config = dict(
    arch='transformer_decoder',
    head_dim=48,
    tie_embeddings=True,
    steps=9400,
    decay_fraction=0.4,
    warmup_steps=1880,
)
Rows from block 5, named by matrix and row number. Rows with one number belong to one neuron. Each number is 128 + 24 x the weight over its row's rms, rounded and kept within 0 to 255. All counts start at 0. Numbers have three digits each. After the name is the row's rms in percent of the matrix's.
# fc1: MLP up (model.blocks.5.mlp.fc1.weight, 1024x256), inputs 0-255
# fc2: MLP down (model.blocks.5.mlp.fc2.weight, 256x1024, transposed), outputs 0-255
fc1.777 138:109118062101162136095199117138152124106162127150135121141123131158139154136145145088125132130142084123120140063104128140152084148137142160161117121098132113134108138130118129109119134160115152122105117130098143170098139114137159149112117117174117146133100107111101119108151123097114125116127074085119129144106104115112108152135113123128153126161141107134144140136123145123101101126182134115132174096105104113140156109127122125113120154183110140143123120179140143161140122154152078116060130188081139128144127165159107142191137089105152127159130136113126123140111121109156144135079159136120125170108160131182099115142130137120084133113126099127103143121104095116118130125142100119155106105132159113103135098064081133121099137134102124161132132116151148083164140152167119
fc2.777 157:120104127127100143152146081142127108086156106161120138114129104163126145175131118140143115145126127122168157174154137114110103101112137150178098103138122124128109122115104128117146082121147146150110117124146133144140133121155121089109138156125125151119152142137121118132119101140165137155159129144103131145154109115128115124120139121108086099119147144126156126117091113114162118120154151133084123122142088131121162112138115156109147130061110152120150127125158097109122132162146197126091073144120142142088161121097114114186115129117129137112118155114134163144160126055108107099120103115116080101120096104123203085168115149111211159151075133125173153130120106148151148101136121165145128167134130101117101118109143092130110120131118186113102135127102131170102132127109128
fc1.778 140:118123091148121106104131132154103121159134139091089126115108160111120124112111165131147127187148106101101147105114170135100125133178091121153124138143137130119177124084131163139161120102084134108161124179142078088139097112156125105125112136126149152135099134105142160125142125106097149138141105107136105092176184144132125100140113157122132096123131106102166127136142108156077139113131127124113159108107169120156096171102144138090108115120162109117159136143172090108102128116132134117154137125151130141124085106149164142159047167125109166132160099136085110146140138140075125127131151149142113131100126137104144126120120149128118182110117145097136120158159138146131122127170098133127124132150115128137109113148095115152112117093106165163188126110102101113115119097092174
fc2.778 123:137119134165114150084134127135119135145124115079092149104106113124113133121115177157108127141147110108130110086117158133101123154141141107157138133125129109135164119127149173130105111149130143112179119188189110052130099146144119127139091123102149141150157144103141137122160132095109129160144092117134127121146155136096098182140126102141111110153137087120143119141140145118119128131140112100101157100139139114135081104092105122104084116127153109140143112080137116130091107113088121143190152131090121131136116131153137118149120150092115148126176151108112107106141102153104152133092142107108132131137125145146107150141118176145122149129133121085120107206168154208120137104135101125071109119135126108148120116154120135121131100103121105120095137113150118103145079142079175
fc1.779 033:111134084155125126066163115131125105128127133139129088170137117162113141103126155070111109155156089151139092121063156153130087123153088153197121162117149156128145141116112156102153095176113133137104132125168132143110120109135128119106103147146119173139143108114096137123141120096109166168135094112119133126152122121128120111148154142094157118117156129122140148145140108118087101137172100104114188096096094094138137113114106126132129107152138097159098149186144114111103132152172085132094144161116084145147108140186120138158115130124145109150128123138095125126083089118136157112092151144094129146119131157165115130146144092144145152114116130142136155102121096084138152152163106144152131088138154139139120106099092139130126095147096113154145153139118151102141151137147115
fc2.779 014:115111088123112128134144183130126157082145165084137169089173091094142120111101134090154097149095092126106157113141117120139084116133086133172165110109114092120121153092105131144091131125114111165138126086112136161160104130110132118134115106086127148155105121171163094156159118166126133115142140100140110137145133183153157107101124130075118131135118162168134111092147133127091097092136130152125157118112135140145144148141115127135140153122135146112130133166114131133137120133129147149103140111185126061123159127128160086115104102120143136145131135146085146134150120105124110152117163118145134108108141105123180133120096074157175145118155176113126149133138101140175144120134173147139158122161108140112157150115123137135087125155116116147104151127093082118188105117116130
fc1.780 073:120131094140121125085143109135100112133139100130141114147160117148087159100137173111123110143127098130128101110068154146132104132153096150183125110075153164134132154099122161128156100169119133129091146140148147126102124107134135105089085129162119193146098112117110124130102119093089155166171093125104120131139122103121092107153156133096162108139152135116165158127132143092108073155172112130118194124105080098130121113119117140128116122146122101153117126178179113147135166154179071127101136161125097119106128086162128139147088128135153111135139142148067123120095101142143151127114109111128124133111123161155117172146131090153153166122143143118132142126138122115147139115160106142147128077140164144126145137125105127145127106131098133147146166125111139108155160158110119
fc2.780 061:098152158110164136148113119147105150142164086105082147130096178093139140113133093161112123108123175118076118110124110167094127141121162145167119105158120136154156126148097154131108102129111124091116129140118129141088147129135161146148118166106116157079087164097092095134081137116113144139134160134111131105136084139138121141130153088145102057088114107125138159148123101133130130096129145177174179135142150109092125145126129115164134120132121134106098144152181129166116140083121149134138151146120097122110157181134115152104152141104100144111144120127108148129130111135122130101131112116087127166140170128150129105190128084132160109161108108171132138130094118112121130138125132132162136124121125120115157135106164108118129124133110093111136218145101122133133106097134138
fc1.781 148:105133080129092087092129144118118111139118077122098103153133136112099104120109139076122119126161085128110097148128139126114085103105114144144157133137114139113136109135112163078136128166106105121130132106150138131093096148126134113136102150141140163170135070167118109113141126100140147151137132152125124112145131132158113135149137127141139134154143131075111110182176168120086114168144144121125191122115127102125088101083114116129090143128145074136109118123148124169121174106137110135151124118131114123109113142170125132130133172154109134087140117161085112133093119150132188141116150158098118190159153198137097165154105118173116124115144116100164124114146129101123155162135129116143149152101139144170112115166131130134091146107086099154130150132095151123122135135113093
fc2.781 168:129109152100082120154116082175142112179128125139148124149115133105175084101130163145121086130131117122114113105108134109131117129099129155149119186128120130117117129106160087163134132166143157138131151152112125136124073131125116170089178114161158166137154154121108110126159134090141129087162132130150094132105109093106127084148131129137091083179153124113125143129142139078139140134150123144099143159096120147194108127123166109129099172080125134126137108129117142102129131102189120100129122125108193150150144108182140126181134133148129120109130094107130112133088141116128130158169178148125140126145164113123115151112106141161107130114130120136114126122141124129120119123145127135107122143098123096177114163114104091147117163098081144137097154125158136140138131132067123
fc1.782 144:068140117128120101124129144112124092152154127101157139127164112112096119119135119134161142093109135139059138149123160131127141101136113125160159119103154151134127144109099170141128129109127094182101147131135097130157133067135180101103148137155121152160086143139133106154139101102113121151114083129117136150141104098125110091128156131116172123153144123134151146113159152143117094097126118174138130104099098142145148109108095141134135108164076134111095181149114079125110120143145133144145147130125136101107139109130170129131107115165090115074112149133137114126098145128143150112092114098122135125123113145171130134121117087106154143152186168095114177120118130091109178138122095161162141094137136183126156103104135130143068129123184134122109146173111120107143134110155121
fc2.782 119:149120120135149128135108134108111107133134117115127154097124123123100122132101128144087106063103142110119128133121124150144169123134131134153200105128109115135118168119120152154117116146133094121134155143164104120165124084111143049107118151171071106166108156115202127150103137110122133182116098100147121128115116114114113124119141132105142099131119128161111150120116171161133106072146075090124140124091112129106120138100142118141123108130107130110082141147170170117095161140130117190179107105110139125134150117121150133176107102131121113112127129116187146138125145151147114127146131056116122124097149126134116107118116105102110129190147120099090150145121162142119149122143113131140110105144133140111160139098120152143091145105205150106136102156119116118152141111145139